config.toml
dataset = "short pieces for a synthesised band: melody, chords, bass and drums"
hop_length = 320
spec_augment = false
encoder_kernel_size = 3
decoder_parallel_block = false
decoder_drop_path = 0.05
decoder_tie_embeddings = false
beta1 = 0.8
max_steps = 22300
final_lr_fraction = 0.05
Rows from block 10 of the audio encoder of a small audio captioner, named by matrix and row number. Each number is 128 + 24 x the weight over its row's rms, rounded and kept within 0 to 255. All counts start at 0. Numbers have three digits each. After the name is the row's rms in percent of the matrix's.
After each channel's rows are labels from the 100 clips, of 14976, where the channel reaches its highest value: "strongest on" is what is common among them. Only what is clearly more common there than usual is listed. The data: short pieces for a synthesised band: melody, chords, bass and drums. In brackets: how many of the 100.
# sq0: squeeze pointwise conv (encoder.blocks.10.sq.0.weight, 96x384x1x1), inputs 256-383

sq0.28 128:130128135115126127128128128130128180128128128128128128131128128128128128128168128075128195128130128129128128128128129129128128128137127128128128128128208128128128050128128128128129128127128128128078128128128128128128128128128128128128124127103128128119128128129128128129128128128129129129128182142127128127129126125128124128127128129128074128151141128127127023128129128128128067128129
strongest on: key: D minor (88)

sq0.88 054:126116134130133127128129126131125133133128005127131128128127127130122128088132141127132057124135128150150128130145129129135127129131129127127122093136129130126128127128119130133122129129248126126123128025129126130128126129127128130134128128126070130129246129062132130126136125137123123125127130169128126128124128127129128134125129068130126127131087126128131125129128129126129129128126
strongest on: square lead (73); clarinet-like (32)

sq0.85 064:128128140125128134128123126127255127131127128129126128127127126117129119128126129128133128128128134127125127128136122123129125114129104100120138128132128126128129126115117126129156129244129129123119129125128128139255125142129125107131130136127255128131128128131127128137128125126129117129130140114125131124128130127112128127170129114130124123134125112126115130128130136131134129132154
strongest on: clap (44); drum pattern: random hits (31)

sq0.23 169:128128128093127128128126111128128127120127127128129133128129128094127127132130128137128092082127128128128128127128129129116144128127123127128128128128128128128128132128197128129128092126127129128128128127111077125128128128133128127128116128128126126128127128129128128127128128118153128128128126128118129127137087067122128120128127115115128128117128128128128128128128130128128128110128
strongest on: clipping (81); text has "clipped" (81)

sq0.0 181:126129127122129128129128127128128127124128128128126126128128128126128129127125128128128128126209128131128130127128126126132128128128131125128129132128129121089129124127128128124122134116128128128134128128128128128126127128128128127128127135129129128129128128127127128128128127255130129128128127128125128116131125138129127255126127134128130128124128128128128133127128144129128128128127
strongest on: clipping (52); text has "clipped" (52)

sq0.1 049:127127128131129125128127128063128142128145128127129054126130126121126128128128129128122131128127114131120128123128129129129126131127135137139089134126132139130128130129126127097130130138105132130127129043129128133113131130132123126112128122255138157113129128132127136128128128127127018125140119058126135073128128123128132127112127125129130124133142139127131127128127129123132128126128
strongest on: key: E minor (38)

sq0.27 073:128131114189130153128129128128128128128128128097108059139126127129128129129128000095154128129128127128060128129128128128130111129128128127143128129123168171124128128128128129124127128127131125127112128128128128129129135129128128131127131127155128127120086128145230128129133128129126139129127130106128128127131121128127127129128216153126127010132128130128130128132128127129128127128129
strongest on: electric piano-like (55); melody instrument: electric piano-like (45)

sq0.7 099:110126127126123131129127119126130131124127112127128135127128128128094129128130129125125129128128124132128127128127128128120117129131128127127128130133114128136129128126135109131124129145125125132130129127130128123127126107127129128128101120129128128129125118129128127127144128128129128132127135132109128128131130117128128128127123120140127130130128121119128128128129144128131119127130
strongest on: key: D major (37)

sq0.10 101:128123128127126119129127133110128128127127128130129128127126128128130129129128128128127128128128128106135120128129128128123126128127127127128127128127129127131129128128128123128128127127127127121142120128128128129128127151128126133127129114128128129128129118129128129129128128128129128129125127141074127062128129081134128128123126126127127130128128126109132128128130127137127126000129
strongest on: saw pad (61); melody instrument: saw pad (42)

sq0.3 055:127135124131133123129117136127128129127132128126123128101106101128126119247127126127127138066125255124121126131129124126129128133127125129127127126129112126130129117127124123087128128124127129134110129128117126135124130125129128107129128103121126130132123123128127133118213127128127128129127129092130103127126127123127123128116128203106125126129128131122133128129166116149002126131110
strongest on: tempo: 140 to 150 bpm (39)

sq0.24 067:127128128129130128128126127128128127128131127255127128128127179128127128121128128126131133128255127131129135114128128129139122131130128124114128128128140129021128126128107127128117138127114255128129128129128129125127127128129130118128129179129126130128125128130128128127129126214129101124129131123128129123146125131124125255128130130129130077129134126128128128101128128130127130137115
strongest on: muffled (low-pass) (65); clipping (31); text has "clipped" (31)

sq0.18 043:127136126126137128128125128130128129057119122128137134126129128128128124128128127129139136129129128156127239128126130128128128131128105098126068126123134142128128127130133130126161128130081154196127131125128127130095133127144140127126095137128127139132127128127126128126132134130114128135125129127126130131130127130107130130123127091129129124126126125128129126128126129122139131130126
strongest on: marimba-like (32); tempo: 70 to 80 bpm (27)

sq0.56 084:255128128127123128127128127125123131057110128130255128129126133127130120129127128128097128127128128128125129088125128128093129128127127129129128129128127124129127128128129124128127128129128145128126128000127110128127128128128131126128128136127128129128128128130124131128121128128123139129128118127126125118129137128127127128129122128128129128154128079128128128118128123127120128127169
strongest on: tempo: 110 to 120 bpm (47)

sq0.51 067:127130116131127129128087128131127129129130000125130129128126128128124131062196127129142129124128129129129127129130127127127129129129011124128108127133131128127128129126123129135127127128125121124122121130135126135130126160128129128127127130127058169128187128002137154121107129129128126128130128131127129129113128041157128129127131128129128126120125126123128124128129105127129128126126
strongest on: square lead (41); clarinet-like (31)

sq0.78 119:128128127128132113127128128106128144129128129132130125129128128128117127128127128128128129127129129128128129128150125124128134128121131130128127128126127128211127127129152126126167128127128133167128128128126129129128128128127121128128128126128128137129128130148128133128136129129128128125127141127128127127127128128127128129126124125128127128127127122129130128128184133124128126128123
strongest on: key: F# minor (54)

sq0.62 097:128128132128099134129130129127125129128128129128111092128128130112127125128129129091128129127111128126080129128128129129130128127146128122130135128128126128149108128119127126126076129133122185129128131129128128129127136129128128127183127105128128128139117128128129128129073128127169129128129128114129129150129060128128125128130127128128122129128128129128124128128128129128128128130129
strongest on: bass guitar-like (54)

sq0.37 072:127137044132128128127128197210128128125129127129127142128128147127128099127110128129126129129126136126128127128125128127128133130130134128126127124128123128127127127126120124131134129129120129128127128128133130130128118111127130122128128128129132130127110132134128130150129131127120129069125129131133129137128129130131129127127137126129154129129128127132128127144120128129128128129127
strongest on: kick (98); drums (98)

sq0.39 066:130128239129128126135125128129133128126129129126135134129129128126132129130128124128127128128125129128128132126125128129125104139127149128131131126129129129127137128121126129131123127132098127128119128129255129128127137152061122127127128075127129127128129123129128113198163128127122126121130129038127130130133128121127128127136127125098122125131129125123128123119128183130127127128126
strongest on: bowed string-like (33); tempo: 110 to 120 bpm (31)

sq0.50 066:130123129127124131128137129124127131126127127131134135124139133081126128125127129110134128126136122132128110128129127128128119128226128110099114128130128129166128122127130125255108097126129129128125123126130129130126129125133126129134223116053064128134126130045127128130127131133128129047128130126128129126093114131127108133127128000140128129127124119130146115118129129123131128127128
strongest on: plucked string-like (34)

sq0.22 217:128128128116128128128125128128128127123128128128129131128128128108127127131132128133128128076128128128128128127128128128120135128127124127128128128128129128128128130128165128129128107127127129128128128128124097125128128128132128127128118128128118126128128128129128128127128128119145128128128126127121128128132093113123128121128127120124128128107127128128128128128128129128128128113128
strongest on: clipping (85); text has "clipped" (85)

sq0.93 077:128127051108129117128129127086121129020128106043129126179126127128128137134112128087129129128127140129129119130037128128141128130127131130149128128121105128127128128128128128127129128126103129129127128128131125129128128145128128128128126128129127128127123127138129128128128127111128126127130131127129128129126127110140169118128034134036127127128128127128127127128128127128128127128111
strongest on: tempo: 90 to 100 bpm (33)

sq0.20 073:128126139127129129128140128128129128092127143127126118122129124100009128128118130129128127126126128129129126128129128128128126058125144127140150126128127128127128128126122111128129128128128125125134128128127128129128129129127128128127128125128127128127129128127128128217128124128129128128128128127067119137128130119113127128131130128128127128128129126128127129128127128000127121128135
strongest on: vibraphone-like (43); melody instrument: vibraphone-like (41)

sq0.59 171:128127129128128120128127126151130128128127127128129129128127128128128128128128128093128128130128128130128123128128128128129092128139123128121111116129127126128128128129124129129128129128129128127128128122133125129127095136126127128125128128127122133127129128128134133128128152128128133129128131129128128128128102125143128128129118128119128130124128091128132129128127127132127128128127
strongest on: saw pad (47)

sq0.64 046:127130130127120129198126127205126126130128071126127159127128141127132022130117190118127080127129130070131130129132132131134134127129126126111127128129128127097188100124130129255126128104157128126127129129124127121127092134106131127128129166128123130129131129114142132125128164127127133128131121126175127122124127128128129127124129132126130140125129128130252148129155123135089135141130
strongest on: reverberation (94); text has "room" (94); text has "reverberant" (94)

sq0.74 072:128128131128128127129128128129130125129128196130127108129138144128122126129025126088128129128128161130123109120127128128163095125128128129136128128255131126129128118128113128101129128128125129129111127128129129125128128099126124125125129123128129127128124146131128128128128121129129133128129128078128128128127122131000126128136184132127122121127128131132131127128126124132128127129127
strongest on: marimba-like (62); melody instrument: marimba-like (60); vibraphone-like (31)

sq0.94 075:129127131131105173129129127129134128127126124122162130129127128128127089129129128118129128118126128125129081132144128128126129128121124128091122127129128127127129128127129128241128127130171129131129129128130130127171121137130128128144129127126130127129128128126158128129084133125127130086138130198127131127118128127128130125130135112129127130129128128128127132128128127130080128129138
strongest on: drum pattern: five-four (34); drum pattern: breakbeat (33)

sq0.49 047:129134124127128130127206127131130130119112128128122128116128126139118130148126128128080150127128139130135128130126126125129129120144206126117128061113128127129127122120165127135128128126128131130126130124129125127127132137123217126130127131123055131128129129241130130124128126128130129064143123128126133131126127131128108127129133126132122128128127127129124127130128123130130057129123
strongest on: key: F# minor (41)

sq0.61 076:127126130129127128128128128138129128143128128128127128127129128141117122131129127129128129100129128127128125223204128127128127131126130132127128128149128129128128122129127127133129128125130128127128128255128141111126127128141129129128129124140126129130128127128127128129125129128126129127128128127125129109123129128138128128128130255129128128129128127126130127127128130126128137127128
strongest on: tempo: 70 to 80 bpm (30)

sq0.43 120:128127130125128129128129124124128129127128120127129125128125129129128147128129127130128128128128129165129124130127127128128120126128129128128127126128129128127128118127128129128127128130128127125128128128135128120129128129121128132128127127127129127128128131207128127129192127128128127128128191128126128128128139128129128128127128101129129129128127125132044069133128128113129118128128
strongest on: organ-like (41)

sq0.6 085:130143123128127127127125126129173128127121130128127127116128159128114128128128127130132128128129130127129128105128129130130126128128107128127130124129126115129127131129128128234132128255134129126129127128171122127136129129138104129126125131127132128127127129126101128127126125129126017130129127104130127128135129128129128129255130119129127127134131111129128130128118130124131129128129
strongest on: drum pattern: random hits (36)

sq0.5 111:128126127128130129128112128129120129128129131128129128128128127128128128128127128128127129128122127128129128127128128127127128128126128128130136127129128031128128119127125129128132128128129128123128128127129030128127098128124128127128025130129128128127128127127123127124128128128128141149129083129129128179129127127128121128128128128128126128129127128127128126128127127128128128128128
strongest on: key: G major (49); key: B minor (36)

sq0.65 044:123119128127149183128127128130130143126130129112117148128130117131126125130250129128150128130121131130124130129121129130127124128128147123133128132130128132127128131126130128129133126127117125131123132128141129127125130128141078125133008127131128125135128127124127123121131119093132129130130125127131133131132061131134128104128126125141127129129130225127129125129132152127178125110124
strongest on: square lead (37); tempo: 80 to 90 bpm (28)

sq0.67 116:128126131129128127128128127125128129144129129128129125128129108128100128130128122128128127125127127129127128128128128128058127129130128128128128000119129128158128126127127128129128114127127128128115127128128127130000127128130123128127129127129051128128128129128126128123128181128128133128128108115128128129128127130127127128128127128128126126128128098129128097129128126115129129128128
strongest on: bowed string-like (100); bass line (100)

sq0.69 064:128129176135137000130126255127126132129255112131110127128116132126128127128127129126126127127128127129128194129127131130128129126131128128225232130128128130125129127130129128113119128133123113128130129129128128117128098125128127128127125130128128127127130129125127128131129087129128126128126111126127128128129126143129127129126129130128131119128128130130096128128129134127128128128128
strongest on: tempo: 90 to 100 bpm (33)

sq0.17 044:115127255153128020130126127120128127180186158125126122070130126127127094122124129128133137120056128105130148130233129127125004136116123129132185130132135128143131129128157124135128126133124126129164128131127143123130134000130130129127123041110129099128055127126088099135123131126123130102129127115127130125128046128116128126131123125129126126125129135127128145128130139124128130255126
strongest on: tempo: 120 to 130 bpm (34)

sq0.19 058:129132130128128127133129130051128126124129128123129127127128131126123255004124125126131128129129126127128134128130140140128128127145127124214129129131122128128133122131124128140134133129110131129129133120127126130128132120127148128130127127141132165142127128139047137124151117129136130188129128129128128128130130127139128129125132121136127139135130204129130126128129130092128129126123
strongest on: drum pattern: random hits (27)

sq0.55 078:128126126127128128128142128127149128128127151169128129096129128124121128127187129126134128131125132128121127129129255255127128129130136105123127128128128126129128128126129126129068131116125076155130127129128125133136059134127129127127128130127126127115093129197129128153128128128126129131148129128128129123255131127137125127119128128129127141255255132129128129127190128128127121133127
strongest on: key: D major (84)

sq0.16 230:128128128128128103255128128129118128128128128128129131128086123128128128128128128128128128128131133128129128119128128128128129128128128129129128128128128128128255128128128128133128128128129109128128128128128128128127128128128129121127128133128128128127128125127128128128128129130128128128128128131128129123128128128128129130127126128128128128129128128128138128128128127128128128128127
strongest on: reverberation (100); text has "room" (100); text has "reverberant" (100); rimshot (39)

sq0.29 071:126128122128129125129129128049129127122127127113127091127129129127126127128220128129122127127126129133128154130125125126127128125133128048138129173128122127130129129125127127107127125129123123129128127128125127127130123127126122129129126123130149132125129129128127125132128128128127103128128124128126125126122166126129129128124127128130128138191127179129119126128129129128128126128129
strongest on: bass line (97); key: E minor (62); key: E major (36)

sq0.4 155:128129128128128128128128128112128127128127129128131127128128059127128129128128128131127128128127128127129111128129129128128128128120128041128128128128129126127128126127128128128129128131128128128128128129128128129128065130128128128128114128128128128127135127128128128129128125128129105129132128128128126128128128123129128128128128129126128128128128153127127128128128128127129127128129
strongest on: mains hum (96)

sq0.42 059:128129127123128152128129128124166130123073133130130167128128128132130107130144126125126150128127135133127119131111128128128255129125128126104143126128126081127128129094174129129125128127128131129131129129126126126126123129129127129127128104126128129127129128255136130133092128127130130133129127128129141128126123129131127127128127119127129251237128167128127130129144133128122125126123
strongest on: clap (37); vibraphone-like (33)

sq0.66 049:123160086125112124130128128164160116129109138153117178127128153124132134130129128134128080124146128128129128105137125123127131126127129117195126125127128128064130128120129129126128128224117231125136125125127073125123133131129127000123124128123121129126142130135128126130083128130128127156129061088131129126128095129124222134125163125112128109090127116130128130015105128121146128130129
strongest on: marimba-like (37)

sq0.40 140:128128129128128129128128128129129116127126132129128126119129131128128127128102127128140129121122128128128127125125128128130128128127128128128128127128129125128128124128108126134128126128122128129128117128124128127128127122126110124123127128127128128127128255129128128128127129127127128126128120128127094128128050128119127127133128129126086129126128128255128127128128128128128128124127
strongest on: vibraphone-like (66); melody instrument: vibraphone-like (65); melody instrument: marimba-like (30)

sq0.84 135:128128128128128129128130128127128128127128128128128128128129122128127159127129128134127128128129128128130129128130128128129129129158129129128136128130127125128128128128129128075128128129128128128131128128168128128129128129128128128127129128127127128127128128128143128128130124128148126148129128144128127137128128129128128128071129125128128129128128128128128128128128128127129128128126
strongest on: tempo: 70 to 80 bpm (30)

sq0.52 077:139119128128129118129129126128129129128128128131124125128127129070128129127128133129041128128133128129128129131105128128128128127136128141127128129130128126127129125128130096127128128128127129127128128000128124128127128128083128126124126102127127129127129128129129130128133126128114131136128128124065127128130157128127019128129128119129126141140127116128129128129132167136128126122129
strongest on: tempo: 140 to 150 bpm (48); tempo: 130 to 140 bpm (27)

sq0.30 087:128130130129126124129129123138129124128127130128122134128126127154129083128127121127128127122129129126129129128127127127125147126128126127129130128128126073128129121130104129127127127129123129126129126126128068128122128127129128128116128123041126128127131126127130126127123128128131218129129094128129129128126128125129128128129128126125129128117127127126127127127127125126106128128125
strongest on: kick (100); drums (100)

sq0.13 053:130153126129157111123128130120127126128141143128134128129131126131132147129131136133071129121127127130131130128128133158127127128123131127129128123130122129130124205137129129127212126127116132126129127126255139137128131128128126128128124037122126127128129137212045127109124133128132131125128117056127129138132130133128131128128132128130161128124131147131129120104128130128130129115084
strongest on: saw pad (41); tempo: 80 to 90 bpm (35)

sq0.32 123:128128128128105128128129128128120128128128128127089129129126097128128127128128128128129128128125128128127129077056128128128128128128128128129128129043127128128128128123127128126124128129113114128128128126128127128126132128128184128128126167129129122128098127128154123135128125128128128128128128128156128129128136110128128128127128128098127117127128158127128128128128128130128127127087
strongest on: tempo: 130 to 140 bpm (41)

sq0.21 068:128129081128127234127135128163163129129125125130135132130134130131255128126129128135128128129126127126126087129000129130126123124151105128128093083127118119126127127128116133123125128123134132127129122129119131130128128121127128130126134129118129127128103118125162128071127238123130127093126102129131124128124129127138129123128131127139130126128130125057128131129097115129126129129129
strongest on: bowed string-like (71); melody instrument: bowed string-like (66)

sq0.91 099:128128128128127128129131128128126128129128128124025129128127126128128126128127127129134127129124128128128129116059129128128128129128128129128128128037128129128129128110127128128109128128126127128128128129127127127127131128112255128128127224129128128128128129128162128139127127128127132128128128128164128128128173064136128128128128128055127128128128200129129127128128128129128128128126
strongest on: tempo: 130 to 140 bpm (38)

sq0.71 063:128127127128130060130126127045125128106128145131135127128128129059125129127141128130057127128131128128128139127126129130127128127128255129128129129000127129152130127129128127126130128145127128184132127074128126125129127128072128127127127077128125127126131128143131127127167028128128128128128126018119125130128129129128000128127128127129127132128128127127128128128129202137129128127042
strongest on: tempo: 100 to 110 bpm (33)

sq0.46 073:022126128127127125128101130129131155129129123130126151129127124128130128137188130121178127128128131126128129128128127127152127135125130128127127128111127128127128128128101146126125129129128127130118128129128142130124127127130128134128126129127129125129128110128127087125126108128132099126126124133128129130102126127121128128128081156128085127128127133099130128129130129129125125123129
strongest on: text has "four" (27); tempo: 120 to 130 bpm (26)

sq0.26 104:117126123127127131128127127128129129128128128128069148128115123128119128129255128128185130126129128127129128125127124125128122129131128127121125129106129136129128129127133128140128127128125089131128128128128130124128130128255128127128126255134129128129128127125121127125128144129116129129128138129128129128125128128127127128130125130125127128126127128127129129128128130129128121127128
strongest on: tempo: 160 to 170 bpm (48); tempo: 150 to 160 bpm (34)

sq0.89 056:127128158130130128129130125129127129127128123127128136129105122126130127128111188128100119070132129128128127144206129128129129129128084129129127178130131143128129127128105057129117127104130126123127126129127130111129118127125128129158126017130125130255128127127000129127129129132127127131076130108121129117120105125128127129061119207126135129082110129127127128129127126135127127123099
strongest on: tempo: 100 to 110 bpm (41); tempo: 110 to 120 bpm (36)

sq0.86 059:132127105132128126128123126128126129132128108126128255134129127124128129126131124128132142112124121129128128128071129131128122129128131128124123128127128128130128128127122128132124127125128126126051125131136128130126117125127130127127126128083126127129093129125131126129059130127125126127128133126129129153128070065143156127162129150107129127126129127129125106128130123126126124127057
strongest on: tempo: 110 to 120 bpm (52); tempo: 100 to 110 bpm (36)

sq0.36 049:132131128120127128142110138120129128129128074116127111077109120130128122126128127131119129128128255128131117135129126127065133129119072109125126129134127128131144129058126185043130136126129118244081129140126125134127128071129143129156126255127126128131128125107131128105130128133127126130125045129130024125128113127118127132126123129116120127128127129125124129127133124131038133129043
strongest on: tempo: 110 to 120 bpm (33); text has "four" (27); tempo: 120 to 130 bpm (26)

sq0.11 142:128128127127128131128127129129236080128128128129133127129154128128127129128127128128127104128128128128104128128128128128128128134128128127129116128128126129129128166127129128127203128150128129130128129128128128128128125127128128128127129129127129128128128127165128128127128128127128127128128129126136132128130122130067129127128126128133127128128128133127129128127128128128128128128128
strongest on: key: A# minor (48); key: G# minor (34)

sq0.75 052:133129124129131125128125129129229126071129126129144132200126127126255130115138104129127130128125127126127126128129130132128124161131083114128123069122130000132128129130130127126128126128128128129133125129129130129117129128129128126127128130104123128128111129129101128128041134127128128077129125123121127061129128129152162127126122125127129128116132129087131126128121078129118120126128
strongest on: bowed string-like (67); melody instrument: bowed string-like (67)

sq0.2 095:091133128128129128128130128128126128128127127129133127128126127129128126128128128128128128128129128127129128228128127128128127126129129128122128102128128109128127128128126127128128128128134114128128128125129129128128128127125129240138128128128130133129126129125128132128141127129128127127127128128130129129117129133128128138128128125128128128128127128129118128255127128129128129127126
strongest on: muffled (low-pass) (77)

sq0.25 094:130131132122128123128130128131123123128124133131128114128133127129129124163128124130116127129129129129127135161128000000123129129128138127126129129126126126127128123129128135128149127130132129129129116129127128132125127129119138132128132128131132130128130128153126132126129128130129139130128126114129121127040128132015126130129119125139127130000000128128128128134128128129126134128131
strongest on: key: A minor (68)

sq0.44 080:127129127084129127128128128125119128038094128126128129128126125127117129128132166141099129128127131125134128127129127128126199129129128127135128126136128126232129128127205127128128128127128129133215125129125102135158129128127131129125128128127129129128181145122104129127128125128128126127128128133125120129129144129137128129127130128130129202130127125149129176128131124129125128127127
strongest on: key: F# minor (86)

sq0.90 077:130127127053126126129127129139127053119127128127129127128140129127129126128128129115128034125128126091126170128132129128127126126127129128127124133128082127127129059128082117128128129128189128128125130128130127129126129126126128126129128127129128129128128124125121129126128128130127129128128128128130112122130127123085128130130079122127127127137128127115146129126127077129126129128178
strongest on: bell-like (50); melody instrument: harpsichord-like (45)

sq0.79 092:128126135132128125128129126128128129169128136128127120127128096128098127130128105127128128128126128129127123128128128128046128128140128128128128000124132127244128127122129128128131117128127129128124125128128122132000111127130107128126130126130019129127127131128125129124128176128128143129128117114131128129129108132127126128127128128127128120131128054131131126128128124111129128128128
strongest on: bass line (100); bowed string-like (98)

sq0.72 080:097123127128130131127130126054130131124129128134128109125127128126128129128135127127129129126129129127128128129133128128128128129127143129129128131112132128159127128128152120126126128170127132255129128130134124125124129162124129129128127123129100127129129128198153127129128123128129128090133128128129132128128129127126122128128128127129127129129128127127130154128128131129128126129044
strongest on: saw pad (51); string section-like (42)

sq0.8 163:128126132128121127128127123136131128128128128131128129127128129127128128128128128108127128128128129129129107128128128128128118127151127127124128126129129128128128128128128129129128128128129128127129128125128127129128129141127127128125128125128093128127128128128132128128128137128127131128128131128126128128127103126129128128128128128127129129124128126128129129128128128129128128128128
strongest on: saw pad (46); tempo: 70 to 80 bpm (27)

sq0.35 093:128129128127102122128099141128124135129127125124132131128222129128129129129138128114128129128126130131125127128126128128128129129128117128127125127127128128127128128129125127129128128127126130126127128128127128195127126128126128128128135126138128128128125128128128128128045138128127122125128128127129128128126128128127128127128126144128128126128128120128151128128129128128128129127125
strongest on: plucked string-like (73); melody instrument: plucked string-like (67)

sq0.15 122:127128127097070137128128125156128129088128127127127128128131127128174128128130123128128129128128128082128128129125128128084101028133128125128127128127124128108128129128126127126127128128129129051128128128128128128128128127131129129128129129127128128128128128127128128128128128128134127128128127129129128129127128128129128128128128128129147128126128102128128128128093127128128128115135
strongest on: sine tone (50)

sq0.82 053:128129120130130118131128129078147000129130128131147250130125129130129132147129127126129129142132127127147139139150128127130130129111129084128122128131127129129135127131127129130126126128128130154201126123129158172126130116136127194136125067130129130128129075127102130128126126134128119126127124142132128128114128144129131132122119121130129255128128255094129233128129132127127126103122
strongest on: clap (76); text has "muffled" (37); drum pattern: march (35)

sq0.77 060:127126130130068126128147128181133129137108122119131123129118146123127125130128122128127128069128127105130025198137128128128115131117148123128112127129128128124129132128131128255119127120138126126146127129128126111208129129134128129128130129120125129129115129052138130131123130129123128127128145165124129140130132129126136129123140120138128128136128126129131132158116129129128128128128
strongest on: muffled (low-pass) (33)

sq0.31 199:128128131127127128127127135135129131128128127126128129128128128128128105128128128128129128130120128128122125132129132131129130132124127128127129127128128128134126128117127128135122128128130128128127123126128150129128126128128128129128128128128132127128128128126128128128127129121127128126128128125130128126129127128128129122128127127128127127129131128128129127138117128128128127129128
strongest on: kick (98); drums (98); tempo: 90 to 100 bpm (29)

sq0.41 061:128182127141128128129099128128128128128129124043126127131061124047129128064129128129127129128039076127129129127128128128144127128124121129130128130128129128125129129040127000129128187125129062126011250128128130127117128128128128121197128088128128168225127123127126203127128179128128131131128166102128152127128112129127095128128128116006099053143076128119129111128128128130128126128128
strongest on: bass guitar-like (44); tempo: 70 to 80 bpm (36)